From a checkpoint of a small masked image model: encoder norm rmsnorm.
Rows from expert 15 of block 7 of the encoder, named by matrix and row number. Rows with one number belong to one neuron. Each number is 128 + 32 x the weight over its row's rms, rounded and kept within 0 to 255. All counts start at 0. After the name is the row's rms in percent of the matrix's.
# up: expert up (encoder.blocks.7.mlp.up, 64x64x256), inputs 64-127
# down: expert down (encoder.blocks.7.mlp.down, 64x256x64, transposed), outputs 64-127
up.0 101 [120 208 123 142 150 166 132  85 112  55 173 146 138 161 166 189 175  86 125 122 133 124 136 131 161 129 108 170 162 132 173 132 178 155 140 160 137 144  98 156 126 105  84  58  96 176  80 145 128 151  52 118 118  98 149 117 127 123 106 155 107 165 118 158]
down.0 104 [190 158 143 134 169 114  60  88 135 145 155 142 119 134  77  95 110  98 141 131 104 146 126 154 154 126 123 167 111 119 106 124 150 117 118 106  78 153 172 147 126 118 160 203 114 145 164 135 110 140  38 139 167 157 179  80  70 151 127 152 110 143 103 148]
up.1 114 [122 126 146  78 133 153  79 129 112 141 105 193 129  98 120 132 129 152 126 136  95 134  83 112  71  84 153  94  92 171 140 115 134 123 179 144 116 121 157  80 134 188 109  70 107 171  87 147 125 100 106 142 130  78 105  89 143  96 103 145  74 130 118 129]
down.1 106 [ 84 118  79 179  88 154 106 162 123 144 144 108 179 104  95 102 147 113 120 105 155 147 156  94 152 124 129 146  69 109 152 111 151 150 133 125  86 151 146 125 158 100 101  77  69 151 131 115 145 122 161 139 116 123 136 126 170 106 117 109  94 164 164 153]
up.2 108 [174 119 137 124 145 167 117  90 167 160 119 108 112 133  99 127 193 140 111 131 178 135 102 158 114  54  76  84 130 138 122 136 110 197 203 150 144 128 125 138  92 148 137 113 116 124 134 169 133 147 110  77 128  90  77 147 127 122 126 114 151 131 118 138]
down.2 105 [128  94 141 137 126 106 175 141 150  91 174 133  69 114 128 156 156 131 112 108 122 167 143  61 101 138 114 132  77 109 144 104 136 122 137 103 160 119 179 100  76 146 150  37 156 106 118 107  61 106 171 149 103 120 165 198 117 111  84  73 127 200 113 218]
up.3 112 [ 85 160 131  71 116 115 129 119 138  97  85 152 152  41  73 109 118 136 139 100  78 121 115 144 144 131 163 154 153 125 100 119  94 172 126  97 118 123 148 166 116 134 201  67 173 105 164 122 110 159 115 120  88 132 162 118 136 128 118  52 110 126 136 130]
down.3 104 [151  55  97 125 127 126 151 204 129 153 121 116 143 141 150  92  73 142 151 139 135 146 117 147  64 141 158  96  70 100 253 125 123  86 185 129 114  49 114 114 150 151 112 125 146 136 176 133 133 132 114  88 135 109  46  71 142 177 117 167 136 163 145 102]
up.4 110 [112 142 111 145 133 149 169  95 148 150  94 109 164 138 122 112 223  88 145 162 141 157  88  48 105 149 115 132 140 147 132 122 134 175  76  79 122 128 123  98 139 138 107  99 107  78 181 116 118 139  87 120 178 136  76  77 163 111 143 157 183 126 111 134]
down.4 105 [135 154 122  86 108 157 145 124 172 156  66 148 157 123 102 157 154 138 138 140 110 104 162 146 101  72  88 221 143 165 112 133 110 115 138 132 149  99  58 147 189 145 100 154 191 137 104 157 131 121 130 106 171  94 126 149  91 103 130  94 164 184 125 174]
up.5 108 [103 126 110 120 164 119  93  97 183 101 120  97 103 103 107 132 181 108 130  70 114 134 144 192 157 174 138  85 171 124  86 129 170 154 105 115 165  96 120 148 139 133 142 101 117 160  88 162 115 129 106 152  94 100 149 110 110 174  84 107 116 204 140 158]
down.5 118 [183  91 141 148 138 143  45 128 162 117  93 175 172 164 183 125 124 106 144 153 118 141 106 125  55 113 143 161 130 110 135  60 150 158 106 112 118 165 139 134 144  86  99 255 177 102 124 127  84  89 136 124 138 144 133  92 170 145 111 126 114 186 139 128]
up.6 110 [136 191 157 114 122 115 130 103 115 168 112 122 101 142 115 148  86 157  66 158 170  95 216 139  66 126  76 118 120 151 155 123  95 155 102 215 110 165 118 164 125 169 144 130 174 149 112 112 128 102 102 126 107  77 116 113 164 131 113 118 147 148 109 138]
down.6 109 [183 164 103 141 141 110 168 130 170 133 169  67 110 151  63  86 160 125 112 103 153 168 127 135 132  94 150 128 172 174  78 137  86 181 141 137 112 102  99 113  85 116 100 123 142 171  56 158 124 108  82 155 138 108 160 129  70 125 129  86  66 144 117 107]
up.7 078 [144 227 148 129 130 126 127 105  99 146 150 150 132  91 116 139 158  87  98 129 164  98 112 150  79 164 134 119 126 163 102 160  83 127 153 190 106 197 126 105  90 113 156 124  87 110 163 141  85 130  94 203 120 183 139  73 117 151 110 149 117 160 125 116]
down.7 084 [113 177 146  74 129 110 135  71 153 127 141 137  83 107 146 130 134  97 148  97 125 114  97 155  99 134 106 160 171 107 130  95 176 201 192 173 148 124 165 138 170 123 132 171 178 163 114 139 123 137 133 155 102 168  95 108  64 165 119 138 149 199 154  85]
up.8 116 [141 134 154 160 180  80 135 142 139 129 125 115  87 123 126  84 123 130  46  83 177 138 166  80 111 135 155 139 176 107 212 118  99 121 109 111 127 106  81 146 154  89 108 125 159  93 154  89  91 105 132 118 103 236  59 128 112 118 137 102 122 118 103 131]
down.8 105 [126 162  85  64 108  95 188  94 157  57  53 156 101 191 143 153 162 168 158 106 111 106  97 200 102 134  98 148 133 170  75 178 157 114  84 103 104 152 152 123 209  84 149 143 158 115  91 127 127 150  94 126  81  96 154 119 124 111  50  74 124 137 115 146]
up.9 098 [132  91 133 104 123 111 120 135  37 118 122 178 110  86 126 121 137 132  75 121 106 173 169 167 103 135 133  68 165  95 140 116 107 153 143 127 111 141 158 103 138 191 115  90 150 112 121 135 100  71 131 128  68 152 126 215  73 166 115 147 141 122 135 136]
down.9 097 [ 63 167 102 128  81 145 140 148 118 135 113 124 172  84 147 106 124 145 137 140 110 103 213 152 134 178 131 127  78 131 169 109 105 128  80 143 134 106 112 109 224 125 173 121 107 120 157 128 125 119 171 170  45 111  70  79 134 133 151 114  87 132 107 122]
up.10 068 [133 124 143 122 127 125 139 108  60 122 135 135 111 158  81  94 161  90 143 154 180 146 121 159 176 115 148 123 150 107 158 163 118  92 126 171 134 119 149 108 110 105 147 134 117 108  84 139 114 153  99 138  64 202 134  96 153 149 138 138 149 137 164 139]
down.10 088 [124  99 116 149 128 122 156 121  93 129 148 121 109 155 184 161 139 104 101 127  93 106 139 141 132 134 111 181  94 126 144 170  85 158 199 119 127 123 173  56 106 131 170 105 135 100 110 130 126 135  88 122 156 160 131 153 102 141  97 106  98 120 105  84]
up.11 132 [ 93 171 116 165 110 126 146  79 103 137 101 152 185 175  74 104 121 118 128 143 111 125 162 102 131 115  97 126 161 139 180 102 124 114 118  87 110 144 114 100  57 154  99 104 143 142 137 103 151 140 115 157 138 176 127 124 156 147 173 145 104 158 116 148]
down.11 116 [ 55 165  86 137 132 101  76 122  98 145 127 136  89 109  79 161 127  95 113 173 163 111  92 196 108 139 175 106 150 139  74 151 144 118 136 165 123 160 123 126 115 112 130 114  89 132 121 177 142 156 132 131 112 108 153 114 145 145  90 157 113 121 120 154]
up.12 094 [113 109 148 106  71  84 155 170  89 163 157 101 127  86 138 133 113 137 114 140 126 134 119 138  71 114 118 128 131 142 160 121 115  85 224  98 171 206  75 144 160 128 117  86 117  85 110 153 179  96 113 134 102 164 109 128 127 124 151 162  84 114 107 117]
down.12 092 [ 36 171  60 145 100 146 175  86 100  85 129 150 149 139  57 125 118 158 151  96 138 104  98 155 104 184 135 103 132  99  99 109 104  90 153 139 149  71  72 122 118 108 165 103 107 141 155 100 140 106 156 166  88 147  90  92  94 145  75  72 137 138  94 141]
up.13 060 [136 148 195 115 141  48 135 123 154 151 109 122 128 139 181 117 204 169 131 148 161 163 128 165 126  81  63 110  96 103  98  91  91 103  38 122 141  85 172  98 119 111 107 100 193  79 112 138 138 137 149 116 135 123 132  99 147 195 154 127 116  71 159 117]
down.13 085 [ 72  97  94 179 118 122 148 153 159  75 116  96 104  91 102 169 175  94 126 181 154 207  92 100 182  98  96 122  81 131 162 164 140 146 100 132 128 110  91 158 113 113 184 134 108  91 163  91 144 143 144 132 139 116 195 138  62  95 137  95 120 137 101 143]
up.14 073 [128 175 121 142 122  89 153 141 119 189 150 121  72  76 174 147 163 150  94 119 141 110 164 136  90 111 144 154  90 122 117 185 114 144  90 100 104 136 110 178 128 140 139 174 156 139 104 117 152 177 133 112 105 107 106 122 102 131  84 108 184 138 101  93]
down.14 087 [191  99 160 126 125 104 130 147 145 160 111 158  90 164 151 139  89  97  97 121 113 131  83  56 115 151 139 145 154 103 164  90 139 131 100 124  91  81  94 145 103 141 186 149 122  85 144 156 100 149  72 130 158  99 104 123 101 147 107 125 134  99 132 116]
up.15 096 [101 198  75 123 155 133 120 206 117 161 121 120 152 114 150 148 137  89 109 138 159 114 160  91 186 145 125 151 100  70  76  82 141  86 104 117  75 149 112 145 159 108 124 146 154 133  93 167 135  77 134 121 183 162 135 153 142  44 172 146 184 139 106 149]
down.15 094 [ 63 118 144 167 179 113 142 138 114 142 132 122 200  86 104 144 166 139 155 107 147 161 129 144  75 169 171 134  97  97  73  85 116 143 135 114 166 121 203  83 192 156 161 126 116 180  91 171 144 111 144 111  99 127 187 117 105  91 154 135 100 227 147 168]
up.16 060 [150 153 126 119  92 130 112  49 153  68  83 114 170 160 205 116 143 115 118 120 121 143 151 145 146 128  78 152 108  82 135 168  79 108 116 142 115  84 176  61 136  74 121 149 143 145 162 138 144 114 154 129 116 175 129 145 124 168 150 115 110  78 133 104]
down.16 080 [197 127 144 130 121  62 114 127  78 144  87 183 189 133 125 113  98 145 108 109 155 181 173 105  74 143 153  93 133 139 116 121 129 197 111 100 232 116 136 173 152 108 182  61 126 161 128 144 102  62 134 140 157 124  72 135 157 103 143 140 160 111 122 110]
up.17 090 [143 198 133  64 182 177 119 117 142  70 130  95 134 182 134 133 120 113 116 109 108 144 160 152 110 147 148 101 181 144 143 145 126 183 151 115 125 172 144 124  93 133 141  90 123 162  86 109 133 103  84 158  65 165 128  82 134 136 161 127  76 152 146 155]
down.17 099 [ 61 113 122 133 104  63 134 109 132 146 125 125 110 154 103 116 152 178 140 180  80 135 142 169 146 147 153  85  78 131 130 114 127 124 143 133 101 146 157 143 144 113 118 128  79 126 108  45 108 114 101 145 165 154 125 118  97  72  52 145 164 133 156  90]
up.18 073 [ 97 119  89 124 156 173 121 132  61  97 103  71 123  60 124 135 104  71  92  79 158 111  54 120 109 140 137 128 126 169 108  88 142 143 137  73  85 140 135 168  86  98 125 149 148  96 155 174 126 117 130 160 168 159 130 108 126 137 110  84 177 143 185 140]
down.18 086 [153  79 136 153 173 140 103 140  94 130 138 138 115 152 144 149 155 162 131 140 165  49 136 151 163 172 146 169 127 138 167 115 118 106 111 118  95 127  71 127 132 159 164 163 166 137 147 114  66 116 101  64  56 111 103  83 143 133  99 107 145 235 153 110]
up.19 112 [114 179 129 124 162 161 122 147 104 159 149  56 162 164 106  95 113  98  89 146 169 164 152 107 118 129 118 139 120 172 151 135 172  94 148  97  79 164 100 152 146  88 139  94 150  95 158 140 132 135 141 155 111 125 123 104 134 137  99 126 103 128 101 112]
down.19 101 [134 187 136 114 156 150 166 136 154 126  66 110 117 138 124 150 142 191 168 119 153  90 104 142  83 131  95 193 112 152  68  92 145 125 130 140 106 121 131 109  90 125 149  34 106 107 118 184 117 108  65 105  93 155 164  95 125  98  87 162 142 255  92 179]
up.20 117 [113 111 141 125 168 136 135  50 207 138 145  77 101 214 163 133 127  96 164 154 180 134 101  66 119 124 109 111 103 165 141 177 154 117 162  91 175 172 113 124 160 113 117 171 137 136 188 125 146 129 101 170 145 121 124 141 170 164  95 107 136 143 134 130]
down.20 108 [184 128  86 123 147 171 159 182 144 146  59  84 172 150 128 171 124 139 112 109 158 132 145 110 124 136 122 130 138 175  80 117 134 200 172  81 183 140  86 117 109 122 160 124 216  99 142 169 113 124 123 116 133 102 156  77 121 120 130 125  98 137 101 170]
up.21 125 [118 176 130  75 162 108 104 113 142 105 112  82 105 129  46 131 114 135 145 143 163 144 110  72 143 113 142 157 150 116 103 119 101 120 164 118 122 107 119 157 139  87 114 114 174 149 121 139  92  75  76 160 138  91 136 138 142 125 105  94 129 124 120 165]
down.21 114 [170 134  95  77 157 128 138  97 143 156 155 122 134 145 154 127 117 110  96 110 115  80  73 131  59  79 142 140 140 112  67 126 146 150  88 127 121 148 106 126 135 145 134 109 147 145 104  66 124  97 149 194  80 147  88 121 101 145 214 124  93 142 119 202]
up.22 122 [116 186 127 128 183  73  71  86  90 128  90 213 149  97 150 161 136  89 107 129 105 138 158  99 130  98 169 109 179 110 165 137 155 133 136 143 127 150 102 117 132 143  66 128 126 154 130 182  95 118 124 184  89 167 142 142 137 120 121 177 133 138 107 133]
down.22 109 [121 112  84 155 126 150 153  81  96 173 130 117 158 123 109  88 163  83  65 116 129 115  99 164 115 130 103  88 133 118 204  97 170 151 135  74 161 132 114 106 178 133 126 200 157 121 156 147 120  93  81 178  87 135  89  84  94  93 139 145  84 127 148 204]
up.23 083 [107  91 160 179 157 183 120 101 144 104 132 147 130 125 175 136 184 167 180 142 125 102 156  95 148  74 122  93 101 170 198 104 160 150 111 136  88 160 167  66 143 133 105 145 153 173 158 139 106 155 135 152 167  91 163 108  58 121 103 193 105 179 119 150]
down.23 089 [164 114 153 135 135 146  86 108 176 127 100 153 110 151 110 146 148 121 108 121 148 103 165 134  72 129 149  78 219 168 167 143  73 118 127 128 153 146 132 125 139 144 144  88 168 116 123 153 163  83 124 149 160 139 142 126 223 195 124 125  82 193 107 129]
up.24 096 [110  85 112 171 174 132 119  94 123  83 152  74 111 112 165  99 137 161 139 167 141 126 132  62 107 140 141 129 142 105 193  94 134  59 176  38 109 202  98 137 189 113 151 156 128 157 132 153 133 106 116 153  89 115  93 141 155 117 130  99 152 101  98  83]
down.24 096 [218 114 120 111 140 124  86 129 143 132  84 126 160 159 110 134 139 115 124 104 131 145 148 146 116 107 192 143  99 122 102 121 139 147 118 126 123  90  78 158 120 158 121  73 147  66 122 105 126  99 116 144  76 126 152 130 110  64  90 104 115 105 130 228]
up.25 118 [115 143 152  90 137  85 142 193 101 114 137 110 140  45 133 159 165 213 117 147 102 143 148 174 105 101  84 140 106  99  84 140  75 117  68 115 146  70 135 174  77 160 131 101 164 166 195 118 112 153 113  91  89  82 120 100 152 201 154 174 102 144 105 170]
down.25 113 [138 154 128 164 102 139  60 149 163 117 185 138  72 107 118 111 146  75 113 157 105 162 138  66 153 128 144 121 118 103 223  97 126  93 114 115 138 105 171 172 100  88 112 119  94  82  56  61 165  86 132 131 156  37 102 167 159 126 154 118 109 136 205  80]
up.26 103 [160 162 101 187 131 168  89 108 159 108 172  89 128 129 142  84 128  73 164  94 127 134 133 180 140 173  70 139 187 115 151 129 126 153 105 162 175 121  87 124 181 126 163  89 115 110 159 155 121 122 144 145 127 143 176 147 129 148 133 140 141 164 125 119]
down.26 105 [ 89 161 132 119 127 143 133  62 189 121  57 108 169 127 118 184 149 138 106 160 156 110 102 143  87  94 136  75 166 168 124 141 155 172 125 119 150 147 177 124 149 113  83 205 143 156  90 165 149 123  66 154 135 143 156  43 149 115 121  72  83 189 140 110]
up.27 090 [109 135 123 124 108 148 106 112 165  80 120 165 181 154 102 138 148 126  54 161 127 150 123 111 212 187 104 122 123 125 124 128 111 205  51 162  67 120 133 110 113 110 112  94 143 125 138 134 115 111 135 180 166 213 177 145  99 142 158 197 157 161 112 120]
down.27 091 [ 87 130 102  88 103  95 100  76 155 205 136 104  58  75 152 163 152 117 146 136 113 151 128 121 125 155 163 135 151 153 179 144  91 149 113 130 170 162 137 135 121 127 147 112 109 169 104 149 157 104 121 163 137 138 141 115 155 133 121 119  48 225 107  62]
up.28 086 [113 148 126 142 120 184 105 102 134 110 100 144 107 181 176 128  91 136 189 175 147 128  99 167 158 146 146 113 153 148  85 116 155 130 109 146 119 139 102 138 133 149 142 180 161  83 119 156 159 147  83 179 106  89 142 151 123 130 128 144 112 121  94 127]
down.28 093 [119 122 135 155 172 104 114 114 110 124  83 125  95 150  91  92 112 102 128  99  65 155 113 127 115 166 130 125 160 136  86 134 170 185 153 154 156 119 109  94 148 135 151 153 100 139  96  98 131 118 126 103 139 152 183 142 155 118 140  99 101 188 133 148]
up.29 086 [127 105  96 208 177 220 129 121 122  82 143 104 106 106 156 129 140 119 157 154 130 112 106 138 123 147  86 161 157 119 200 137 128  61 173  91 108 155 139 144 157 103 147 100  97 170 130 167 164  78 133 114 124 186 150  89 133  91  92 117 142 175  89 110]
down.29 087 [157 119  98 118 170 140 109 130 149 132  90 163 141 148 131 120 144 131 118 174 108 175  73 223  70 130 153  73 171 117  84 157 150 161 144 137  82  65  83  96 116 167 113 150 125 129 123  97 180 108  32 125 102 178 112  83  97  59 107 154 138 134 154 115]
up.30 094 [175 149 149 107  88  98 116  87 125 110  91 135 153  75  92 120 152 118  63 103 151  86 140 131  74 153 141 146 161 139 110 144 155 125 171 146 120 131 134 106 159 144 154 185 125  97 150 105 121 100 112  83  70  99 143 156 102  71 102 102 124 149 146 106]
down.30 095 [125 165 102 137 154 126 139 202 104 118 147 119 127  83 115 139 117 156  71 149 102  74  89 156 142 129 149 143  44 135 163 148  66  75  97  98 123 142  94 104 154 127 113  94 151 136 172 166 159 101 126 200  67 155 121  81 187 137 123 144  85  92 114 131]
up.31 091 [156 154 128 137 150 153 137 127 168  84 126 131 112 121 151 137 147 121  86  96  97 119 141 134 155 120 135 115 118 163 141 142 108 164  63 165 151  79 134  95 133 129 194  95 117 129 149 203  62 122 104 125 131 119 147  95 132 170 136 162 150 180 118 138]
down.31 094 [154 125 212 116 127 120 117 120 212 120 180 100 177 117 154 131 153 106 145 150 144 146 129  57  80  95 111 130 157 134  95 125 138 206 119  91 171 143 142 152 105 163 105 107  64 134 104 172 112 152 104 104 155 107  81 157 153  82 156 113  69 228 118 166]
up.32 063 [143 174 139 135 136 129 139 120 136 108 151 111  84 155 111 159 178 153 179 102 160 182 140 172 110  74 141  94 136  87  96 126 126 126 111 130 150 168 121 115 138 149 116 155 120 149 139 142 166 126 139 146  59  92 149 132 150 153 164 169 130 122 160 142]
down.32 078 [124 101 105 121 163  93 151 123 154 184 143 159 165 187 156 131 133 150  99 138 105  91 142 115 121 113  67  60 142 118 153  64 122 181 109 115 130 133  99  82 133 100 121 145 109 105 156 132  86 151 112 114  85 122  30 137 100  94  93 171 175 117 144 114]
up.33 100 [154  72 122 170 154 154 133 102 180 129 116  87  85 139 169 127 122 101 175 128 105 100 100 144  92 133 148 125 102 147 162 118 141 185 138 130 145 141 138 148 168 137 161 143  88 126 154  64 177 167 115 151 153 101 136 129 169 126  59 136 134 133 158 141]
down.33 094 [189  87 150  75 113 109 120 126 109 149 144 129  90 164 140 141 134  87 142 125 158 129 149 103 126 104 131  91 144 158  83 103 117 129 119 158 126 158 140  61 146 118 113 187 157  96 152 165 118 183 146 102 155 146 109 127 124 117 153  58 128 147 127 121]
up.34 116 [142 127 155  64 147 135  97 105 150 141 147 106 134  56 129 127 145 163 112 145 182  66 163 123  95 102  81 152 145 124 106  99 162 142 120  85 151 128 111  96 209 138  93  70 129 143 145 114 135 102  71 125 138  59 148 104 119 163  82 170 103 139 131 150]
down.34 103 [138 156 142 153 126 132 133 117 145 159 139 130 130 108  75 133 117 121 132 131 168 179 141  62  86 100  86 141 118 142  84  98 108  81 163 129 108 106 132 167 145 140 135 135 154 103  88 160 154  96  47 172 128 104  76 109 146 144 149 117  98 208 141 124]
up.35 066 [ 98 192 103  89  77 142 155 114 154 132 172 125 111 125 116 121 135 206 121 123 142  75 126  99  88  92 130 142  91 135 122 145 134 174 137 191 107 152 100 157 124 103 144 102 112  83 119 137  92  91 123 138  95 125 157 130 158 129 131 141 151 121 126 125]
down.35 077 [ 69 180 137  74 120 134 140  85 115 181 169 134 175 118 109 145  75 124  80 159 174 126 119 161 114 137 156 107 144  72  68  94 110 151 114 150 125 120  60  84 161  70 110  33 145 142 125 168 108 108 173 152 163 160 169 133 143 128 171 127 121 167 122 177]
up.36 055 [164 170 140  84 172 115 138 120  64 138 140 111 100 152 156 115 115 132 120 137 132 129  84 138 134 159 108 115 109 199 110 143 149 141 148  34 162 104  92 162  71 171  81 125 133 178 123 149 191  84 102 117 144  89 156 121 121 172 114 105 136  97 104 195]
down.36 080 [134  77  94  84  74 120  73 127 108 160  82 121  79 178 141 153  67 193 131 101 192  57  93 127 153 116 169 160 164 126 186  86 155 140 112 134 194 148  84 158 111 146 109 186 142  91 119  47 169 127 165  90  90 156  63 137  57 181 150 111 107  98 120  96]
up.37 124 [153 232 148 104 139 169  86 106 139 130 125 127  90 130  67 162 163 160  60 154 143  76 143 155 102 129 112  98 103 185 129 129 192 108 157 182 130 149 134 110  83 196 113 127 107 157 188 112 139 130  89 114  99  73 132  87 119 173 125 170  96 132 152 156]
down.37 120 [108 186 140 159 125  93 109 141  91  92 156 104 131 108  67  89 116 109 158 132 153 161 171 123 151 124 111 163 191 106 121 132 118  98 156 118 122 150 105 119 146  99 106 150 121 121  92 144 123 130  77 176 115 173 159 132 136 163 108  83  64 191 119 130]
up.38 064 [173  95 119 135 134 127 104 111 155 128 120 134 157 147  84 175  99 155 150 103 106 136 179 114 135 135  78 126 175 123 112 113 109 121 175  69 124 111 165 117 102 140 131 135 107 144  95  80 123  95  91 157 162 112 126 120 155 127 158 182  62 115 129 107]
down.38 085 [145 103 108  89 101 133  69 167  74  95 180 142 195  86 153 158 121 100 115  86 141 125 155  36 139  88 182 102  89 128 130 152 164  73 146 144  66 120  78 140  69 113 145 118  85 205 138 110 178 129 106 178 156 132 154  88 100 163 176 127 118 117 125 154]
up.39 096 [ 80 135  68 150 119 123 116 111  96 129 125 147  71 163  87 114 217 106 142  74 141 119  76 117 103 116 127 122 122 164 165 110 174 131 120 111 112 162 126  79 139 130  82 100  97  86 119 122 110  95 140 117 137 106  98 102 124 128  93  75 110 107 140 136]
down.39 098 [123 165 112 157 197 196 126 127 133 124  91 138 101 195 158 123 112 202 158 172 202  86 171 128 141 103 188 147 183 112 125  74 185 146 114 104  81 149 112 115 163 135 128 117 133 153 184 155  95  85  86 125 114 138 132 190  87  86  90 186 141 183 122 161]
up.40 126 [110 161 131 127  87 193 114 124 122 190 105 123 109 150 155 164 138  86  70 129 160 111 171 119 127 156 117  71 121 107 109  98 104 146 103 171 124 173 136 150 140 142 149  78 154 133 105 102 123 166 122  98 138  88 124  86 152 145 155 155 135 186 119 152]
down.40 119 [149 141 139 148  75 157 185  90 180 120 109 122  57 121 137 142 206 171 104 103 129 176 131 185 111 120 167 103 154 132 132 100  83 171 141 163 104 152 154  92 146 129 139 125 109  92 106 177  87 142 135 120 135 112 129 162  86 177 119 102 104 182 102 177]
up.41 090 [108 178 164 129 146  60  94 145 186 119 106  46 132 119 145  89 103 178 134 135 139 102  91 148 169 151 146 137 159 138 129 149  86 119 144 154 128  91 152 144 124 101 102 179 232  77 115 114  80  85 114 142 128 139 128  90 124 172 107  53 129 155  95 116]
down.41 095 [131 105 122 102 129 161 132 175 132 143 109 114 108 141 147 163 157 122 172 119 109 157  96  79  66 118 173 161 101 107 114 128 156 120 166 125 146  56 120 150 127 164 185 115 189  82 139 122 132 128 132 119 131  90 125 168 234 118 147 157  86 207 114 138]
up.42 072 [130 126 158 124 135  86 142 144 151 105  96 165 123 170  63 103 149 182 155 133 169 145  68 120 163 127 104 147 138 151  72 123 135 117 130 134 111  80 157 109 133 150 186 126 177  92 176 123 113 181 145 153  81 158 166  84 171 177 115 135 158 150 134 110]
down.42 088 [165  80 182 146 151 112 170 135 137 165 147 147 122  96 132 173 145 117 139 125 190 147 178  50 150 123  63 176 154 162 147 137 172 157 101  84  64 115 125 121 124  99 147  83  94 180 162 110  93 145 140  97 132  74  92  90 103 117 178 106 100 170 148 166]
up.43 057 [140 132 135 112 171 105 103 123 107 150 124  94 148 164 204 140 123 114  77 115 158 122 172 118 199 102 161 134 111  84 151 191 163  65 113  66 123 155 160 154 119 130  81  87 112 132 140 112 163 117 189 161 160  93 118 174  79 112 128 171 107  89 101  86]
down.43 076 [125 150  95 108 129  86 109 129 111  69 140 110 152  69 105  94 184  98  86 135 102 119 117 119 127 131 120 160 128  94 165 120 119 101 112 132 125 129 103 126 147 122 161 155 124  97 106  72 128 144 138 146  98 151  98  98 136 201 138 111 145 149 147 130]
up.44 083 [109 102 134 199 141 117 144 122 105 119 141 118 149 142 147  66 119 100 173 179  83  78  84 155 122 118 199 105 166 154 125 119 112 113 157 140 139 157 102 142 114  86 105 114  52 149 201 140 117 137 126 153 149 153 112 102 160 142 105 152 119 131 119 108]
down.44 093 [102  81 152 104  88 111  67 130 133 110 106 118 171 123 126 140 109 128 101 146 150  87 140 148  79 191  98 147 154  97 156 144 133 133 159 144 157 116 128 107 101 181 126 140 162 148 146 127  72 162 156 104  51 118  55 111  94 151 168 138 104 114 104 149]
up.45 121 [117 253 129  75 145 117 135 125  80 130 118  86  95  73 148 131 139 119 137 134 137 151 126 122  90  99 104 167 110  93 100 142 104 136 191  96 105 168 120 143 175 172 167  98 164 128 162 140 147 112  62 167  93 106 165  90 142  97  79 142 111 138 127 145]
down.45 115 [134 139 121  77 144 115 233 155 195 128 158 126 122 126 112 164 144 136 128 131 140 136 128 179 137 155 163 179 125 132 103 125 157 147 164 196 115 114 122 104 133  97  91 122 166 145 126 119 134  77 105 173  95 119  98 123 119 156 153  96 111 114 109 171]
up.46 151 [101 108 143 129 113 106 112  92 151 140  75 125 106 185 160 108 119 161 120 117 168  78 182  95  49  86  63 116  94 169 162 158 135 135 140  95 139 142  89 134 136 106  84 142 193 102 157 126 118 123 120 107  92  86 123 129 122 129  78 134 120 134 126 158]
down.46 135 [164 137 134  99 140 122 144 170 139 133 179 137 124 167 142 149 129 122 145 141 175 117 141 128 117 130 113 169 138 163  22 103 149 160 114 132 106 117 114 188 134  88 131 100 174 107 112 128 112 111 183 190  90 109 110 105 150  93 130 104  97 220 137 225]
up.47 104 [115 106 145 136 189 136  80 108 113 141 140 147  79 106 110  96 146 135 116  89 126 130 102 134  72  69  82  90 151  97 155 138 120 159 167 162 106 107  76  77 130 147  57 175 131 107 126  84 106 121  95 121  85  91  97 140 120 133 118  93 139 129 116 140]
down.47 100 [113 167 103 120 101 128 110 138 110 168  91 129 125  80 109 129 114 145 139 140 164  87 148 142 135  87 171 184 143 197  85 179  61 182 118 141 199  82 117 127 144 102 114 119 139 116 101 148 154 129 107 167  57 119  86 142 102 141  65 114 108 194 154 181]
up.48 089 [139 153 113 163  87  98 103 162 147 155 103 170 129 174 113 159 181 115  73 138  96 153 143 121  69 103  94 133 109  78  73 153  92  85 100 153 129  75 178 144 162 151  98  79 163 114 150 116  86 175 151 108 144  75 135 157 217 126  95 162 179 113 121  99]
down.48 098 [122 166 118 136 141 125 150 138 149 153 151 143 111 126  97 129  62 177 105  61 178 178 136 115 189 125 118 176 148 157  69 109 114 120 158  93 121 125 110 138 133 141 100  72  91 106 185 168  77  87 171 155 129  45 129 107 186 163 138  82 110 248 151 130]
up.49 125 [ 94 183 120 146 126  61 150 194  99  93 131 111 130  95 147 134 130 167 155  86 186 117 153 163  97 117 111 166 129 110  63  92 118  70 110  82 128 116 149 109 132 118  94 140 170  90 100 162  99 125 174 113  96 147 121 190 142  77 145 210 144 142 137 132]
down.49 112 [ 91 127 112 154 132 143 139 107 133 117 104 166 130 164 125 140 170 124 118 123 122 133 137 210 150 157 188 106 170 131 128  78  96 159  84  91 148 101 127 195 164  87 154  67  96  99 136 108 118 101 168 153  60  46 150  93 181  98  87 114 192 167 153 165]
up.50 100 [124  98 110 178 125 141 114 125 154 105 168 109 188 125 115 150 127 128  85 139 163 120 105 136 165 128 101  86 125 148 192 110 138 156  91 111 139 202 117 159  94  88 145 149 122 137 169 133 143 129 152  93  82 138 100 149 176 102  84 145  91 176 119 135]
down.50 100 [176  92 138 151 111 107 100 178  93 144 130 103  67 114 138 104 120 110 156 143  91 146 113 197 102 137 148  95 152 103 145 134 124 194  66 145  84 125 154 117 142 119 159 107 142 118 177 144 128 159  98 147 153 148 160 150 150 140  61  98  94 122 174 102]
up.51 091 [116  77 124 142 110 108 112 141  86 144 135 121 107 118 116  44  75 118 111 125 121 118 169 100 124 140 100 147  95  92  99 136 155 136 182  84 158 194  91 101 144  93 106 112 117 135 158 122 171 127 120 127  94 105 128 135 138 119 143 149 112 127 111 132]
down.51 093 [ 97 141 120 148 105 144 116 131 117 122 166 148 146 155 136 163 153 153 141 141 108 103  65 154 104 166 167 144 171 144  86 137 148  77 133 108 125 140  88 172 133 126 127  89  48 160 159 144  87  59 125 123 144 132 105 101  99 165 117 105  83 199 149 115]
up.52 094 [ 81 131  92 142 120 163 139 132 155 124  93 109 123 221 153 137 109 101  72 130 106 143 161 131 135 156 162 154 142 141  81  98  79 207 104  86 114 117  70 131  82 120 167  72 156 117 135 162  81 170 115 135 130 186 174 113 123 156 134 130 140 172 140 102]
down.52 091 [200  69 131 111 158 128 133 133 129 139 101 127  98 140 131 121 129 115 153 172 111 132 103 104 131 138 141 126 134 129 128 128 124 133 133 164 134 141  95 129 116 123  88  81  89 111 138 139  84 159 133 148  85 151 160 158 123 126 148 122 128 139 116 129]